From a checkpoint of a small audio frame classifier.
Data: trained on babble in 24 made-up languages, each with its own sounds, syllables and stress or tones, from a formant synthesiser, 39062 training examples, 70.8 epochs.
Rows from block 2 of a small audio frame classifier, named by matrix and row number. Each number is 500 + 50 x the weight over its row's rms, rounded and kept within 0 to 999. All counts start at 0. Numbers have three digits each.
After each channel's rows are labels from the 100 clips, of 14848, where the channel reaches its highest value: "peak on" is the class under the peak; "loudest band" is the band of the loudest frequency at the time of the peak. Only what is clearly more common there than usual is listed. The data: babble in 24 made-up languages, each with its own sounds, syllables and stress or tones, from a formant synthesiser. In brackets: how many of the 100.
# conv: width-5 conv, dilation 2 (model.blocks.2.conv.weight, 384x384x5, each kernel summed), inputs 0-95

conv.371:506408531497471501481385462504533419447472486572557503343486550516396543468480510481470468510506532527518427479527398491544507531497558524444539477453598482304454451493458523462490491467468537459422567503526447443548460438423512547454411539532490463534440513535508500532574454530408443450
peak on: /ʃ/ (30)
loudest band: 2000 to 4000 Hz (51)

conv.78:464455500527481505472441504455502476491548529527506412446465537502447468399491536525493438459408495511494520569565531489546529449392464432524491523503515487481462520451448574548543501537490483511588556598391430478552542423414496420428541428472437459500399514545477557504473522496470430466
peak on: /ʌ/ (30)
loudest band: 500 to 1000 Hz (82)

conv.191:463561512520441544578534540517520451412486525482461436512479532385464488466507455431500499520431518698490444480472431450577511442647518492444503480506536510495524541430521513482380418520589559519541453549514530486446564471473537538448469487554536492599514564466517490559540560453414453534
peak on: /ç/ (33)
loudest band: 4000 to 8000 Hz (31)

conv.88:479451414498488467541501426435531489525455449435444436439496469516507574447525481472477509501417403430543427451508563560544416504482518527562471500570419447595517528464523498506588500507422476515556488517427499453476519539503550540477472505558455462485395596534498529519460531437490475462
peak on: /ɔɪ/ (58)
loudest band: 500 to 1000 Hz (75)

conv.104:545434507470538501571466500453421501512451531411568414471532549467534508424483439539496388458529424547459308520489545541467455474536484473509465461461470502597496529496509454439546453451457436511581515469465535500517476497452561575547513454516514456556449449552509474503445439448481470393
peak on: /ɔɪ/ (51)
loudest band: 500 to 1000 Hz (77)

conv.95:484542493412502470447480517373550494433396486445530501579351559412427483477511527518478526563472449586450493583533460443491480504503428522439500477497438472496513467557478521523532428591523516545479540535489486502429497543534404543557526474531470463469411595528511562549492472473494471500
peak on: /tʃ/ (27)
loudest band: 2000 to 4000 Hz (32)

conv.333:415499494497410493564414458493485566435534420561476474520515458552506530452483454522512505460501503477536438463354507587497481547473551555582389480482517494573409499560449516451514429543557501431513445512446427406537476388462488514481512521428530513510443457588510464523434447453442505471
peak on: /ɝ/ (44)
loudest band: 500 to 1000 Hz (51)

conv.292:480454509460530471521446476440475536407536427556478440494527565492456482418500431562490436413549567564562372518544433506534480527472431459499449439554504531464453443469501465480474478489470531524476587483375463427528456492449520482521563473578472523521419503501488532507496429474439530501
peak on: /tʃ/ (48)
loudest band: 2000 to 4000 Hz (49)

conv.36:518538574547517552452506505471392504519575510500638509518430434396496460567506508491512530532550532575463523546406478579449529455427494468607525498591468547484465515519477501498434459554544590559564428523449557414466495427466440497490505475487443480471555454477490411546486535584461447449
peak on: /ɑ/ (62)
loudest band: 500 to 1000 Hz (56); 1000 to 2000 Hz (31)

conv.31:584536427485462475492532485548490543433517451446498380449472562446501497433564570493621529535558433411579540431462486598587500501486486495536451504442455472490457510441528486579443486516499522380502411448472537493556402561495492435502441458532583489563401510536485480483450459362480518445
peak on: /ç/ (54)
loudest band: 4000 to 8000 Hz (51); 2000 to 4000 Hz (38)

conv.372:481469495500488507495479399491436449519546510506527486519639577516522488490484464542504485483487535542488495480399526449470405612452465476509592488554434602564419565545458453585575481501440511506402504525464529429463413490448501479572535508494435469518452477513557539457500538501599471521
peak on: /æ/ (82)
loudest band: 500 to 1000 Hz (65)

conv.89:470537404488557553532477542524484419499474482422479502482509505534509542420463516573542545480511517422513532593582503484480508461459515460378495533393462532454513587487486525505554520553520481520516479598574518530514545446464479463483465502429516497530468559530500583455599492527479547409
peak on: /ɔ̃/ (35)
loudest band: 250 to 500 Hz (56)

conv.281:498458512427495537424437498548492430455462499477572381593430508457385471479570521419519477449567540483455515526386470580390576452465499550517536446428497527445433461431457404417475404492544576542551506458553484475483504411454453462425525476509459477578456430528532501487541537543669521483
peak on: /ɑ/ (40)
loudest band: 500 to 1000 Hz (70)

conv.35:584479527470503417467380456488491545510505452476493543554506515392530443416531499460520445478428578440571524528496411535504378528484446529433497499538461499497503488512493458462413427567515472435471532489477569465438495504486460475532525547528502468581437464505525595520438480466538485526
peak on: /ts/ (68)
loudest band: 4000 to 8000 Hz (63)

conv.301:516398531495536448538459572560497541528432524565481482534521639495485520525488527434525473496530533599562488406447506524508459477451489471566524502470533457515492542515581438396492505531516498408483498599375480531609356498495484490468488454533499433443475464539549565508489565509482473545
peak on: /a/ (28)
loudest band: 500 to 1000 Hz (55)

conv.280:464493584577470589462479442519553463376504548433457556559491549469448583490543436498528494527493451454501427327491485533560494450577492481425439564467479566485489504527482503539435510518584530520533423459495545493443527494509507507482424523413525514456478503552470526444473439507476394416
peak on: /tʃ/ (39)
loudest band: 2000 to 4000 Hz (29)

conv.2:536563449492451477444515499463537545411464538452432560562541558535479394485408565530456430524540556527455468386470429528542416543508444409460490490498480489481473507447505405518533484590564474349451441391604545564427489429513414543428460487503464470433539517465452441469524441557489430472
peak on: /ç/ (30)
loudest band: 4000 to 8000 Hz (26)

conv.127:541514537512491503451491539525511458393469491608435513519481567482515524516472492572494452563411542492425553516491460542577536527556514419502531479496506494483479520620602639548457438431476454511497486537494452446369425436512519467473510518507483447366534497533544514403493485506466461533
peak on: /tʃ/ (56)
loudest band: 2000 to 4000 Hz (27)

conv.93:566497460464452437471479549499527513573501593502528416466484605551494475496434550445564541443312553552512493444460460464513494497485524463465539521512570524565536470500463468455577532556407341344422473554538489505525394466535487415430494506573468391567488576522437523537480495479469467615
peak on: /ə/ (47)
loudest band: 250 to 500 Hz (45)

conv.113:528447589490512400512527523445617447513458537472519425436504474479530499555492542539528479547545506430519503507526394526453494457516591468630537494476428509476501473483423499435552508605514483547497589468510575477460502476477554504455452443450449472544394505506497480431539527549532434576
peak on: /k/ (49)
loudest band: 1000 to 2000 Hz (31)

conv.142:551469534453576486520526451524571463543532438607525491505525423493526521455498587498467431478555485480528477515498562548482445399580484525415520476562426545489535564479381457510469493526459448532431523540513457564473531488512574426387554486514428494573486444464459522445547543588454453463
peak on: /a/ (39)
loudest band: 500 to 1000 Hz (67)

conv.309:507396499467492566535476534387552470522480523411488476516489554407462506545457474560531426468569543517436539474473515442503485553530576488516476602437584451396541509422519443519520554585566538580456544497485558494535511402533508575462473479429460419527437549494492519515583474612496439549
peak on: /x/ (33)
loudest band: 1000 to 2000 Hz (39)

conv.183:589415585520580478573472529589535506470439445498527510442476478509451519540475569405479506413506561524554425549524531550479471472452415489472489520471584478556496465466476490461448406524454534582444512428588575440482454509535448515453579576444447483617568455581457529478514513504520457441
peak on: /ɔ̃/ (38)
loudest band: 250 to 500 Hz (45)

conv.184:527511502549469523523483494505505502393542478566520556392473507526499485480483524500508549476498504517414428462489458554503475504388491421519449487480442447365491498558544524553470542535598567540498462484455512475534517409485530448462574490528550550442544365415476500468525456424402473614
peak on: /ə/ (29)
loudest band: 500 to 1000 Hz (70)

conv.266:450556496482540570506472565543446418433516468428464526526476463512523437536534403457501558496484568453515412491472484489521502557512556453406503494521554462465463521501545457483458519466458582494586586523499444511549376506506539467507513483477587490511492460517441499429503492479483439521
peak on: silence (68)
loudest band: 250 to 500 Hz (44)

conv.340:496467504560455453442524460475602526419562449454525425500438440601487483462513500487513585483549545437519489530367515559441490549465556484553577444490489443462440441486526468401433490509578562560487497440473585468424489554550448508536464533433548538493459474499482474571464488562528511426
peak on: /k/ (28)
loudest band: 2000 to 4000 Hz (34)

conv.74:477501406452420446445495514480490539531544459535449484519408587367456591410576535445498499473454473432403611563462564571469531468474483472450442609470465436425450457470456503501372565500485513511506457510391515601411544501522442479494490514516555493441484539446441537520492439463434494479
peak on: /æ/ (61)
loudest band: 500 to 1000 Hz (66)

conv.317:398549404372429407570546487530453396505481496446479484467502544477529520484471470511564472468479447512442574550411397546446523552530505477508434561511608555494499498513511438437487470582462471423462453472578536452520521368569495600444553502476501505563525434505516464503510513443370450492
peak on: /k/ (36); /k˭/ (26)
loudest band: 2000 to 4000 Hz (57)

conv.175:480432489572428519467497531526554516468460593488458506505430582486490560496451454599455523524383504554490491512486473503587508577450544401422462490453577378397502504377564482438450603424561495451515576398565498488554507484559546492547459535363499523457440460527518517493553479481430484551
peak on: /ɔ̃/ (75)
loudest band: 250 to 500 Hz (55)

conv.29:494405469434538503438547530509525440561511534553527462465549477532516509476488519510470463421466538610438532504489526457509492473546483495426629491570505618534496501442546458566482523464494485581490440491550513462422478466472557519451545544504452498486457559530523487452501532508631446547
peak on: /ɔ̃/ (38)
loudest band: 500 to 1000 Hz (58)

conv.41:426553432512408479568465480522564523493552436486540512562496453547433608502489477467528524484537516482501544444546411521494509474525538439497571541446548464539469484559451539592515482452534468572483520517455485488519523473391444506555616489429472534443520425447517428458442445508442427524
peak on: /aɪ/ (26)
loudest band: 500 to 1000 Hz (66)

conv.169:358477474501409472519507484494468486543432528498472491507542447401491456560439370532442478534394502434461501492508493456493460518454451432551567526458588564602427518543406482526638524522436552523417495545509423543500504605567568476537570523382447477535476548454543499465594485541588535520
peak on: /ɔɪ/ (25)
loudest band: 250 to 500 Hz (51)

conv.247:443464462500485511509440414591539436571397441500477466547553488434435536474546488499503537478530536564459584532442532520504548449559491544581516465499507431428502528544471440447521516555552556456476533513487533570487423439568472509494471506361594476490472409512435515517548473512545533506
peak on: /s/ (25)
loudest band: 4000 to 8000 Hz (48)

conv.208:479512453494510604516443473566525430554454520498452480501443502528502478471510455518510447575495529463427464422497520406563469541495591517502488517536451506457418478430487393530527488486527459468525473439559498470535579514502511472473481475471467461469516434484467545414508484560520433545
peak on: /ɑ/ (52)
loudest band: 500 to 1000 Hz (64)

conv.253:503576528522494506543457561528528489520550483483530546433548461529514531560486596540504431391528514487516538514520421439519506432557436568532514583560592577519526432600453504533561500518532432526431507518556513460530473482600545533574551478587492400643413546535444511477500504596441432496
peak on: /t˭/ (51)
loudest band: 250 to 500 Hz (47)

conv.193:519524511538441532500534508557531522526452517521514486492507543470464480484508523522464526505529430491513579475487468517513465590494446534500541561462543593521508418492485505565511528503574471525408498517463519402490446481492484442500552519447533524493353552541495448461551432452528549503
peak on: /aɪ/ (40); /aʊ/ (37)
loudest band: 500 to 1000 Hz (78)

conv.58:483445477481468396444458525479487346494471495431446422530451484497533520429480442557460469450494562601461415590454452497507540518509513520590462452466573526478490475544537498492450465470570548546507546467422538393397486510476552542435567453506529458473423492492429498461490455519498489455
peak on: /x/ (48)
loudest band: 1000 to 2000 Hz (73)

conv.307:559461521470349541547472461500485502476462461494516588538482522456470487457484498403539436420541491489469441469453545466459437352483407584486502543522467511432434512468399537505454466493555458477498536491450569446468520510530432502450577439504506423441466452487492458441439499582529480469
peak on: /æ/ (56)
loudest band: 500 to 1000 Hz (42)

conv.325:522452434482446530471494467485523490479523552459498447485381557476486516481528501581516392551492452452515540411494425593543504437573556486603512601453442504512467508465504515432467507510576501505508475395478572471495512563434487506487470492505483431499444610510468455428443514502372505472
peak on: /ts/ (64)
loudest band: 4000 to 8000 Hz (56)

conv.19:426521500566500499463418459428471492592582545541499521424499336442608479461537431483493473452467453550433532477504492536535563515515497463548441477491501527613438509511507561447599412462577544573463473604550481513514503422375580532515498452456515484457529489487488410411496488527488501452
peak on: /q/ (35)
loudest band: 1000 to 2000 Hz (41)

conv.21:517492529532441545499436483531557519480549499502501418487508508419441447478500482519555488456527497447492489425530459624561500454481495547548532548508437514506474475542464486507325562439489494435483452457507526507500469504483432462467550473515635504557440514531442462492397464494490485406
peak on: /s/ (51)
loudest band: 4000 to 8000 Hz (88)

conv.353:520450452479547495504565475535458422423501441515504468405452519426504394504512483466503489528477459575481470565508564564504490563455518493561510362498507501429525550547559430498516474456524458565528430553521519438519472461422396499459572560480514504472559496520491526521524391451429576499
peak on: /æ/ (34)
loudest band: 500 to 1000 Hz (69)

conv.207:480433476542444460600470488526465461447564472386436396507483498514398493493579492595533474541526473404529602332518458446484449494597503508434567595494534533456482470497437511503523441445547557407549456503456524576480411477465589496532468462504557522528439559519478544446430462572437440551
peak on: /ç/ (33)
loudest band: 4000 to 8000 Hz (27)

conv.314:491530497495492481524532439519465483437493484485466503410561509569418475550436590446548464461521510499573580545436397517464400445499418480531533532480525416543506405528483444513476486515521377519518532532475575470447545549526438431569523486462409504535454586521499445474464539509491531513
peak on: /ts/ (66)
loudest band: 4000 to 8000 Hz (70)

conv.225:522531492473522552484469452611523460524460493452511656466596549447570490537455522457508562541400442479534514457465490480525506501547479499471541474490445546535549505553536475496439451609433531534413397530519550380392462544407470473494546531549540512488503545439493534503479491508515508503
peak on: /ts/ (53)
loudest band: 4000 to 8000 Hz (52)

conv.136:562573403474542564518439498484577510481521516525453500608378508516402480507502532451537450561535461438556560450502448495505561378562583511466447494431509513548463534415514511578554521613489534473553448472428471532601535599445527460469499426513413428600492519533406524387470488586538406476
peak on: /x/ (25); /p/ (25)
loudest band: 1000 to 2000 Hz (43)

conv.44:526379517482509546506394498529442516417503558514462499481405442576384527493591463461540402468600466555529558541482472583505549432550496547496463492527561542506488510431450475518495453596521523557462499533534521421533513538536519457524482531464465503527410470505540419464505479536559521544
peak on: /ɑ/ (36)
loudest band: 500 to 1000 Hz (60)

conv.71:571432571547452430509536520444553480449446565490431446462453487536622430503504483562551517526466441521529466544548437486549461491547492543501555499445473529575466478514446429480482458466539493538542454482440596433478561485475528452415531442535411517520382528532493544550445615521535492474
peak on: /q/ (33)
loudest band: 1000 to 2000 Hz (64)

conv.338:580519463542536544510446557430520455418427485485480607511492479573446525476474464546509453538580428527556411474558426578460524516524537427450427471506543529434511500539491513467536442503523439595491565500482559489512433467517490428506456500568474477501474499470551404567441508483445469553
peak on: /ʃ/ (57); /tʃ/ (32)
loudest band: 2000 to 4000 Hz (80)

conv.202:531353532459421420490490524447484460488514568477550585361495395489457532496467477469528532448552479595609408603575373463436456456417558504469491354503511607481512487481390406539449557444545464571455534468489558502531540514532571488499512499551488568548516498513567498475588489498511500471
peak on: /ɔ̃/ (30)
loudest band: 500 to 1000 Hz (66)

conv.374:501514531450431498476412449481540488472522595508477510547446565477429532467581522496434528453448509456456599508536473455545427430614439541487490443362462424390416463441502535535558504546519559533467478568503450524485548483565458487539549468417551500592415443532483569448553430523521416504
peak on: /t˭/ (39)
loudest band: 4000 to 8000 Hz (67)

conv.167:392528502494509553473560482518335528581477425540486507540465522563513506490477521502507523457547475500323511553449511420503429447476483570532550455534481509526463513539545477552463476551464543589497544509404510536430477360523518502426501492492463451469473493438483469499494551477524436593
peak on: /s/ (35); /z/ (30)
loudest band: 4000 to 8000 Hz (48)

conv.140:544418406548569476507561470589458573470554434425526464483462588424409516539502490489507433566472439413535546500507547497511398448485456483433450500451457436463403430499498461499555467478565526542485491514441499594518485485478470588463590417493558518548481570487510502484539478529437498433
peak on: /ɑ/ (32)
loudest band: 500 to 1000 Hz (71)

conv.39:533475428498473594530507416525461508487513524538529514429402418493512550486503480540580495453523433332482337351452534567470458505486553494516409562509498443545481404461536492458485480523481549476532427497499545517514556508480512548433545527448558506552481496533566447519439444559541511472
peak on: /ç/ (32)
loudest band: 4000 to 8000 Hz (30); 2000 to 4000 Hz (25)

conv.354:414337513544473376581505507486436546451521499531512455420554562474552448505555493485534449403478471443530463501447545515475364474486493471541588498524466489542467533552484450560571486527513416526513514526565489471408619452537431536491511438534428492475553482427541534561485488442509430391
peak on: /q/ (39); /ǃ/ (26)
loudest band: 1000 to 2000 Hz (78)

conv.378:519520483460483480451438519507429417447464477535470496431431491518566428463489483537492472526459519430433492509494506508514528407494512433505636508479502559551462523511476406457490463401396484470506516469487504567411567581486541534498515546487335503596484479553473539515503406394424449419
peak on: /oʊ/ (69)
loudest band: 250 to 500 Hz (80)

conv.91:421509508393561559461520465546527439508533384475452446406557458547422548489447451520506545484556505523446498465487511370536537457413565414574411516566484468521557408601522438413461471485424524473534415548443448531487499560497526520572543580438523452501506440540501509494500477575556477539
peak on: /ts/ (47)
loudest band: 4000 to 8000 Hz (80)

conv.203:547439422410509484509432547425614521525417497524496540515481526456386518515542528469536435503517454462507479530481517484564472461500455474609520515418494543511438480404446489387455478483526510455511564478532417564591506484508473406494457529513458392526353558501469524497468550525429464541
peak on: /tʃ/ (27)
loudest band: 500 to 1000 Hz (52)

conv.288:488454445547433431442428554470447455540573542537484520518444525468583520508454473450564506542458477498479441473553573505492568498544490513445475623440493487545457477423563524472594448421529562455535467454563448459546391516485506530491455485457473473451449496469510500506454518478525539508
peak on: /q/ (29)
loudest band: 1000 to 2000 Hz (52)

conv.356:540520472527522482512482451536516477492466547605499459503547551496506439581528544550510368442502461410485522493444445562541428465597470530493541471467548501471505472424527453427467521549540370433492495529485482544460539463490430426572587480472570549572555435525453514505506474529494471523
peak on: /dʒ/ (47)
loudest band: 4000 to 8000 Hz (27)

conv.109:549387557447476461473463540466557525545529549529519454413539461470406542522529455515457475473519477503474443508495454450577512417517495463487471446456406596519451488590463518523326651542472518565446546428584500539419498457558517567467459546530521453462332574540483505461520597554514481420
peak on: /k/ (63)
loudest band: 250 to 500 Hz (48)

conv.209:506437481426603496484526494521398486459458359444533442581597543455462553530513516490547564548487539579496606383438507423472480481514494520461544504556501548503433467545398521602504540526534514456460525512547494508498471357301580458426507452589507471457530550499445410489431560496565540484
peak on: /ts/ (34); /s/ (27)
loudest band: 4000 to 8000 Hz (66)

conv.5:456501428424529430451486484553448498508541497459517487537492527465445519499531440492504516606439420481432576466392526476452455407444460518582476513449456511514534523555497470459510495492611589510461505432460534654454514354522462531459497467592396507374339549505568470487545499457507511545
peak on: /ɑ/ (35)
loudest band: 500 to 1000 Hz (53); 1000 to 2000 Hz (27)

conv.65:517510489454444513486512447430433534455503535526488545561461479503480478387509325548481549495602457446454497417443513484431420376498441454331436623441514448538445551429469528498483510459474506538389460459559533560523517462510487514557487501429418513402421488534535422488500532441521495497
peak on: /ɔɪ/ (32); /w/ (27)
loudest band: 500 to 1000 Hz (49)

conv.131:474419557511501494500496494531523429506544426542530419525508493480479505481507571421440450484612543531502557557497497480593422504479551471521501555463387576489555474488561478448443485577534470436554458455384556570442481554555524473450499495427545453510512344504545502497452506581485419474
peak on: /a/ (50)
loudest band: 500 to 1000 Hz (60); 1000 to 2000 Hz (28)

conv.355:572444444408514432512574490555504457556510513402442427464533522444367477477501617450517473456506469544429520512505499487419449529493548506512535536482455515451456417459543492481489501510435435458526433474510539478513487529510577503474511542503472483480558514527483418441518545564541516466
peak on: /ts/ (27)
loudest band: 4000 to 8000 Hz (52); 1000 to 2000 Hz (25)

conv.334:362541519461504530467460505449399471501508623547435572566509471498495424513506485526491482532497517453616534519408519615509504476574512534515506503507528499497479561516475470572561335462521550562514453613525456624529561350429414502476530451491467456425488547460497527491567480464487435403
peak on: /ʌ/ (40)
loudest band: 500 to 1000 Hz (68)

conv.213:521542513505515496467478563430439454472353362506506483516543538437503462563596492438471483395512433626512461534442520600535482389519489519512526617545528490502511501529455514467497455509422514413511507547516491473488366581405418532539534473588520458499565523494564521502487535570592488549
peak on: /æ/ (25)
loudest band: 500 to 1000 Hz (66)

conv.365:582451392470487521459492435442508507509518465470535513426487518505532434426556477588457432551476435504528462591499495567475508495503495476489587430516430439507420549498504481447529541475525406529449571490337494458520541544447513428466506441554470461504470515564548493430565536458472478451
peak on: /tʃ/ (51)
loudest band: 2000 to 4000 Hz (64)

conv.238:425451579533531603457562491554493590518503494555459437511504529436521542561541516448488600427533453532455597494503549477497495536519537519441521414625505566492555515584615531579462464548406555431479503507436477468525464513462486525543538524518519524345549401462522534418564510549458443514
peak on: /ʃ/ (28); /q/ (27)
loudest band: 2000 to 4000 Hz (42); 1000 to 2000 Hz (39)

conv.236:453443455465494482545506504546526486522477496534507337493562421505446553515515501451394538521438432438441446485510483619518482573522563584506535515452452491549464557580443554517494525371452515490547463435426410525521459507572490578517537566469470383388534614508472490439484412499499485437
peak on: /ɹ/ (40)
loudest band: 250 to 500 Hz (56)

conv.284:474552424538497507495467528502529462524429518518487533580506523583621563452487485574489508550497432553518485565511451427504521540604521509428513478557424564529475489560463519465498532581479579539496441491494576442473526463400466575477528460477525451520452388539567490500452485508492587429
peak on: /ç/ (36)
loudest band: 2000 to 4000 Hz (47); 4000 to 8000 Hz (27)

conv.147:465551470456444494533466459443494500499513610506463584534545406505429513528518507533446461517459447642546615525577456468458615532580448544450481500467530573493476472538486509530556530508407494510486592511497323473477549480423588436506483506355494433479473506517493528444521476546561531478
peak on: /dʒ/ (39)
loudest band: 2000 to 4000 Hz (45)

conv.351:564497492542478514512548482493498487416550456532589502511615505502475537485507476547539459549532485436533499538488518538533498554521589521501476479533505476484450488506582501520429572467472520477574579534424539538562430509514492546528540517481522466482614448497460489486489409455381503409
peak on: /ɑ/ (27)
loudest band: 500 to 1000 Hz (76)

conv.199:604472508513429452628492509465446535450485448480464399533587525512527421436485521520512453488363520533618500548588448480515416459564436519491395526464494371529439452440379518464505486532528531515528668474439494561527559523518483508438527459520455410481449507506468561448476463475482500387
peak on: /x/ (42)
loudest band: 1000 to 2000 Hz (36)

conv.75:456489570592411529472535437549543509496506526542475509524458555444404490507521575545545524372516529520451539545497454538530520353395537468460583458490559372577549486546508441448472438586558487514483522473437473466530607486611413520515499455500486509488496485574548529481510530564535515468
peak on: /k/ (67)
loudest band: 2000 to 4000 Hz (77)

conv.233:513420556538410512466404428402560477495493367506400554532490441532514464464490468482400475467557453471544573484473395510496438461535450530499471489531504437516540485465463469488478515499555543467379437486410525482443442433465424475526543482470463430501525391580444559456541519597462476445
peak on: /a/ (34)
loudest band: 500 to 1000 Hz (63)

conv.132:490460545445424496422453550459477525518401575539433592532435541466490537434527336384541476431525447522454553566443501472513419520485549533479576461436497516472492419526435415512521570527488519578569481516452581474433477459470494490508550424445463464431471433509519439479555473553496463483
peak on: /ç/ (56)
loudest band: 4000 to 8000 Hz (42)